A small self-supervised image encoder, trained from scratch.
Model: 3.18M parameters, 32-pixel images, norm groupnorm, activation relu, depths [2, 2, 7, 2].
Training: soap at rate 0.0018, 6700 steps, batches of 256.
Rows from block 5, named by matrix and row number. Each number is 128 + 24 x the weight over the matrix's rms, rounded and kept within 0 to 255. All counts start at 0. Numbers have three digits each.
# convs1: 3x3 conv (model.blocks.5.convs.1.weight, 96x96x3x3, standardized in use), inputs 49-55, a 3x3 kernel for each
convs1.0:082152126137164116123136115139127122133127121124102150102142114113118135125124121129118121118132126122136141129118124125124130114120124126119135115122140130141133126127117127123140115127133
convs1.1:127162114145136129127133133116118130124123120108124118079140090126128163107128113129128116135135191127124120109135125131151121123126124123127140118122158129127137136124128127109131142114122
convs1.2:118132116125137132115129130107128131113116113128128129122129134128128128139125122120129121127129128134128120122123123128128124121119127116135136125125119122132128126128126128136131128122104
convs1.3:106127124134137110126129116147102128120126133141109116120165124118124117101121107125104123112111164132141110128129124172111113128130122124155155111105129133146144151145118110127151145107091
convs1.4:044140147196130121139079138128160144135110128129139125089156147127147113132114083138124138126142126142114147117127103150127115134108123110132139135143082177050134094170161135131135109104128
convs1.5:129146129107109128122046106134087127137130132130108124132138145085106117107110120139132149084062129139141133130095134157098167116101133160133146125112116125160167151099128121131133132118130
convs1.6:122151139127159134123128105131127127114128116126124127123142109130138149122124101122136136128130124134121130124114129119179103122129110142128139141128146130127160127121119126128132128127124
convs1.7:145133165124101067152120145128130142151112126117198111128092113121120132184119132143186132112104123157132168121145128155125104144161128125139177121097125116126109124125125175112135121127136
convs1.8:148155160117131128117071128116111133128104131110148122139134101175138188138169140136120156136136150131128142127087111149091146121117123131100112132151138160148151127119120191166138122125126
convs1.9:113100131106149074202101110085136082144127094096140130141099143117116133136094130177128139114137123126124147119103143104117114122139142125157112107157134160138133121101107117128140114120094
convs1.10:169112125120117089150114120098141123147144134106134135108107137098129108161105122128130134134120126134127130128112157141128096111135098129114141110177114130131132104132107093122127129155105
convs1.11:132125112103155115146125121129126111155112135127126127164128124146171123136109116058135124175123155120151130157113116148128148170125110122129141117126149128130138137151123139123133122107115
convs1.12:126121134068132130131170098119192115128126168105172091105101104119104102118143142132116131157110139145135171132133130130050153110148120131124099115166110118112121135111130134118152128147121
convs1.13:138169116053129084160190156090129147114147139125124101103069105116132084106092125143104138133127153186128154133126168118128105137150116099146118132117132129139108130195123129117213070112112
convs1.14:115145081131120125129032127111139133132065111127154121104160145164120153116153126140135096072161073128119139046196123130103115138130132181133080065106180130127152137139128112127060107129128
convs1.15:138157135108050139157195102123122128084113132138138096150144134121160121051136123129136122168129131121125118139132110092071111114152126107147154148102099149159128127141136118157109129132132
convs1.16:140038220132103123140144090100162138080090112166114115149127125126141133170143136122118161137127049128149118118199144105046109106124156110139128111168128138121121113185120138107096129169121
convs1.17:120096134083130153090030159126143134127134129152125091112139095118180093190159234158127115209133130149109130091132121127120146126125143136099127160220131144106128154126109143111115177106194
convs1.18:163117126130085125133131056133123135121169098123115119149124188189106124113178163130115132134146124110075161117116130129125096110184135133135133173175124177122157135114116158151113113084118
convs1.19:123095134115122119129149129125156123102129129124132109129187127086133097113193057138138142117111114127125115122130089094120114125132108134137131127102124121122123154130128127127128133138114
convs1.20:110084134097136083125165131136185106076191126128174068145161130090124075121168148142135127139115164138116127125153116060153127127117112116144133127122114160139112128184122105107119159145145
convs1.21:116152122107090126126124122129128128128105132123112097135133146166152138159133124112152136120130119088135133109125124143050144129089124104128142126138144128124107115127118125182134118121116
convs1.22:126129130118135115124131116137147102106130138124126147127171118129130128143136104134121146144129109109121127102146097106105121115124132121127121135139133127105113135136126138176141132083109
convs1.23:137068157112086126146204121111167106076105133129150106144140130141160126134087129136164171142093123125123123136171106120080124154167146124182159136126122124149098141130128111125105137097193
convs1.24:119134180141132121134164134125144133132161129138126146126129102139189139121147139111127111136188149117131116143124157150127129146111164124129092130160165122155088127156127133125131100130103
convs1.25:113134120140127125104157114130142141139151119123126122127128118130169131144136057125116128136143136110077127122134134142128127128138117134109121132102188136081141139134113117120163107115122
convs1.26:105142083126195114133105141129109095146134124122126128141125135126129155124122114126111099128129168135116125127125129161122133117133126126112132135117122104127136118156127087124146132127112
convs1.27:087131184147136124153100094104129139138110127147136125166097132149114132136078139125114136133137123119117136114115137121153126148141097108139137100128147135121153087104138135127179146158061
convs1.28:111117144135123137134125122128130118128155118128133116135142151111160115141110132104104122130116128113138130134109138147161113131129093133101122112152132102100127122117123115128131107128129
convs1.29:141125135120115160144084153123131124155147117114136120107123133150126134118152152104128104113124128138150124141139139132123147124119123124108121158144136094132142114135120137098128104146124
convs1.30:135106151111096165126124124124126129136127132121120136122090099161147141129147093112124111135125146128131110137136123146128126128113105102118119146139138124117133131147110114115139125130092
convs1.31:190183132085197083167043122132128115144120167111125098131162136241153255144119144132067125181135196160170166170129149128140130128115139094115079138183140128159140132137067118107141095133099
convs1.32:138135126142122086095079179082124120118129120132149137104170128046121238124121155095131116128118152128135119095152131141121138117116162098142125128128122135130112103149142138096079115168130
convs1.33:189117086068150131078145133142120103134140129150096153131104137127130108119118128144128161123110120128123129134087097106133140083110143126123108159120088122135128132173108165117125115139135
convs1.34:131075164067172126165027139123128111128131126117126108131117176143157159151126138136116148186133092130136191118094112173130142089126144136128093123144133108160057066180124110128149126130104
convs1.35:133125135128145108143104131122130111134147122132124181178099141127121162167083130141129127150070141112158140140126148130129126181112131144107125098186118108107139095155093145138130120111092
convs1.36:084132109177123183128127122123132106161196119111119124108103094147142159131158167124114114123122131126146151120127128145159128112127142116106098137135171127070116137172138121128145115119116
convs1.37:146138132093135145134141129129133140144120134108105144127109111194137159173127146156112142148134136122154139149140155134108149142144131131113104124133130063131131120141103126123157080141124
convs1.38:118176097113125114061159116122149118128241092122128127033187128035116188132131126133117134119121212122123117101156129160136112121161171104153138104119163116113131120132167166143035118107142
convs1.39:116124102136150147104114114110121088151139159154126130122107118138114111110115131108145156111119118124128125109107108139133132124122118140129124138127125116129103127106097129134128138126131
convs1.40:111165126127143129137128118127122125157147124123126112128136123133138142116141145117135136126139114113127106132121126145150151128124123128128126139120124130128135138114143104126125120122122
convs1.41:128175126118124146121170142125132117129134116125142115130128131137150094137144126120128129137093127122147124137133121131112129112139124120127114142128135139133120143097133112136128126125131
convs1.42:134148125128150098116121113122135114101158112130145116174113125128125154156106092092131154131098086121125138128141119111166110153126127132124124092194124102153127098119151136124127124113135
convs1.43:114124121129131117127140100121128128126132147131137131162141087118086129121194136126119131125114131116145121128128116126122155131120128123140127124124118117137103123117128129121133120170130
convs1.44:162164124135128111138105170153110143164118129165125145125166142146120127144169137140138132135125129124161164148140147142137115145121129132137152131118132149130126116191163114113146135157154
convs1.45:138158120121090187144168074115122114162120134096153121129134161160128127111099129123111123136140113123148111113133125187107159076135117125125160142108131148145103140131134107120125089123113
convs1.46:132186143130052090151121162116107126124166108130122124130141123161090123155138164133129130146095149138129133119131129135122126128136138123131127155125151149126115106124123139116126129123137
convs1.47:102149134158157205063135125130151116132143112154155134145133137105133092127126140142128145135150122110109128126127127117147106128139127122135135128133128117106121114098121134126134135135129
convs1.48:125129139147097151102115125113114114133157136111125127137122142138103142100118124118110084126131123159112159095153127140114124127108129131172122156129115120127122137119143110142117109150151
convs1.49:128118120109094121155115123143126153160120126151123124142114141141085157116104125147147131132100163132170139146135160136093141144131114125153097122149120105135124108134079148156150077158103
convs1.50:139125129130121128140110137149113120128099131120140129074072181147124080123098107152154124132129136120150138141145123133087136128151134131134130115131125126152138115129111155174121117123121
convs1.51:143126115112126136097111142119123132142157133114107059145139127094071080125124156154124129113149128112117145122088132130150130125123142151173137141134141129151125114143099139126178150133134
convs1.52:132149117131140147109178111129137111135127129112133104122160064074136080146170131138101130101118105135114129139121119127134118122128122139114134128111135127115137114091113135149171113121115
convs1.53:110158091138052162111153178125116124135124126096131120124057119146213148137073146112157058173107105181181146158156122132100134083084154078119133163176128122115122102211096118149144101060102
convs1.54:123140116143071137129124128127128218128119121129121128122102128103138127130124117132126127118138112126126131133128129130072156081128129120156122125140130130122122119124141132117141118127127
convs1.55:127142118138128177139141119110103116143113110138122118113089127137149126156144164133134151148124130109181148150148159155102129106151139134128126135093137151124132126112113117116140157127134
convs1.56:153152142066112211167159098125131142182123152128130106118176215181109118147125129166166115156146141085183139119182117210053123158132135137137129137122204111150067092229124153158098143139179
convs1.57:128118110086136170155098127133154139089096120164147126097116124132068127109139115150128106168162099137097128098157132112115151139117122165146128121137140108181106121105153112143138134071124
convs1.58:144142141162008118130096177143135141141095113134101168144145174125106131120121079129109120122184196158238084077157120129119131102158155125155125171107142126187124071255073157145143164166123
convs1.59:117114103088140132153162061125147159127131141124201070127133135158133126068094053129078082102167131125128108135092118075124128180122122106139115129153171133148097088173134137133233180104138
convs1.60:115144132148128109135082130128126113130131127131139120128145128110124154145105141117136126129130113134126134131145127144127132137131128127067107128180096136130126129101119124159128183132125
convs1.61:134111121117121139127150094106120142140126148115137111084106135168178077090160151147121138110156133139134110110117143127137149126162096111123125122128148124127108135088130124155129128118113
convs1.62:142142150094152054143077114119142166106138100135154141134068178144132175133140135133156140168149144181140188154146158092136122123146132122107142161189129123149129103115117209117161070136088
convs1.63:115117139130073130119142131121134113127117137126180129071131112112096095158150120129110076143124133113125120125141120115114117106184128139107128118122140134100134112067113163137120139125119
convs1.64:145099106076147133139146111109163116128130124118145129132137082118159049113154109120123143107158118140134131147135029129128155034136147161129057109131161137111168144111104170129135106114148
convs1.65:155140138130142143133128112144136118122142129128126132124095124107156119135084161140126174132144115129135130129133124135157125129116132132132127120129138109137133126159125117114142138135077
convs1.66:105119120138143149142113104091170129152130135140129111129112119123141140143158143133132128121124115122161070128218133127134123130119157130144104142135146111159106135137137136149110132125128
convs1.67:103138126139229130103071115131090118139117155131186113100135080165113213140123125152173129137129131147136134128103122114184115171182135148135135129113130127129115121174111137131121105151117
convs1.68:134106092123112101130105120113116111128122111115151153146073177165146146130096130130154159123148129129150109115112125114136097121143137134113124131174129121137142141136101122092122098143108
convs1.69:134121125128119127139118132122124128145134115125148133127161156115098118118130128122127104127136121128125127100192113137137131125139128138103130115136128122110123109117128141135130121125116
convs1.70:143129132127122137127188130128127132135129138128133137141147125130118130130139124124121128119128122130133135133155129133137130130131131133122130134121122130117131118131124114126126124130129
convs1.71:137155105125122127131131123132138112130139127110119147129138125116160119098127056123126108136125125121141134116148132128140130107134123130155129139125122128130143084117127143077137129137118
convs1.72:124129129134148126127123135125152136157133124125134128129137129126142138125136130174129124120142133134089116125169135132165113122129130116122127122137129144133131143125136128130123128127153
convs1.73:113135126155108157122086093127137129160100192132137118163138161174089195130124128129084155115099155136119115120127112185075240113096118097139119129132117121125102077125131122197105117158108
convs1.74:140111134116128101119158111131132155127126085126124101125134128133122142138127094128120094120116123123112177119128122092099125099167119125137130133127119161128131132159127134131128132124145
convs1.75:130141136152101106134158139117128125123151125122121126084222120155090126122127121126124122136134158131128129118154097108141104121144129135163112136136140141153133103147124127136130134134132
convs1.76:147180156123204112082170127110131104112163138132132103155137090150123129121129111152101143113133128191146122137162119139126186128120117137131131080216072121138086156115133074109080138159115
convs1.77:147202122081214100062146151118139103173151152124108111129133159128082100145111106144126147140108141117125101130135106166173141135093104129117141125120116135100137104093133118036104131109141
convs1.78:121132121158149138117104101130124131114115127124129142128143128113105137132147149129112126115121115142124128125114129129128130131119127125119130137163139120129147131134132110111117147138141
convs1.79:116149104117124159111120123127128128123136135128135114048141135132107105117119114130115123129151122124152147121132128140119151128125124119117141129130166111139127121140128131137150138105154
convs1.80:080106127128129130156122109146117137161107154135133124132135123186144047120110225125102115125108140110120148136127100132106153135129130126125140133121143112139112129144107164115130147124073
convs1.81:092136115126156105132131119123146127119191123109134113122134138126137093137110128143124182151124126121117122128155133123171092111134122119126128126171127159109145130137165111125127135136132
convs1.82:175144134134133069153156201130124117111128096131131154136158136138128148143144159156192174148116150161182149152149130123129111137133136139158137126120123140140139125169106125140083139128125
convs1.83:131100111184135139116121132122130122129128126124128124000142131140123146120108125149118076132132128128137133135140126118134129128131139124132128125139128125128133132134128122128125133134129
convs1.84:134144148133112143165108096108114135150099128113127129055148127141112125071128179116106170148132166127113125123147128139124148118121133141129117131121146135138124127170115103132164133117124
convs1.85:129132128107128115132131133126133124134116140127142124103124144138226113102134123129113128138167136137116119135136128135128124139128124105106117166151108134122133118152119165138184099124132
convs1.86:000176159122132127127137111125132139128147139127119118133132133082124131142132119145124129127118111153142142124131105115159129127118166133120130116139142132156122155081127129122125135141129
convs1.87:126138109161098149132156111142133125140100130118141112113127132163142127123096131124156120116146134110147127129141129164077125131149128122145142132123132120144131100140114130123126118126132
convs1.88:108130101116106172141171075152108131129123194121128128126117130134133031116129164119116097159138126130083126131119113153135158120161102131139128123130118120139113130118123142125126126167105
convs1.89:127104129146130133111156096111116116133121172120119138138133100116137134157143165105135126153113126128101097110116119160121146095138127132145120131121109138126118145130120132097111130147117
convs1.90:096122102140139172117118100126113120184147172145109128152140125088107107132157145130097129132134116126128114110123133202124199121054109116131131087100117108141095145117135128128130167143150
convs1.91:131106088150120158112124069091108114165141154105135109123127128121143104137151132136135106122124126122107134118127112146119134103128095160142139115095125132122134131141156133096124145131130
convs1.92:134126142089129116182097136149089146128107126138130129145084179109100132127128147148133110127145130160129121122139127128127115142119127085118134116134140136129133091134127154127125121136120
convs1.93:166100132062091099225096150123095184133127119115113122107125161147053125121194137114116159157155163159133137137129102089136187042131159148116113134103142152078128124141132127126146113141103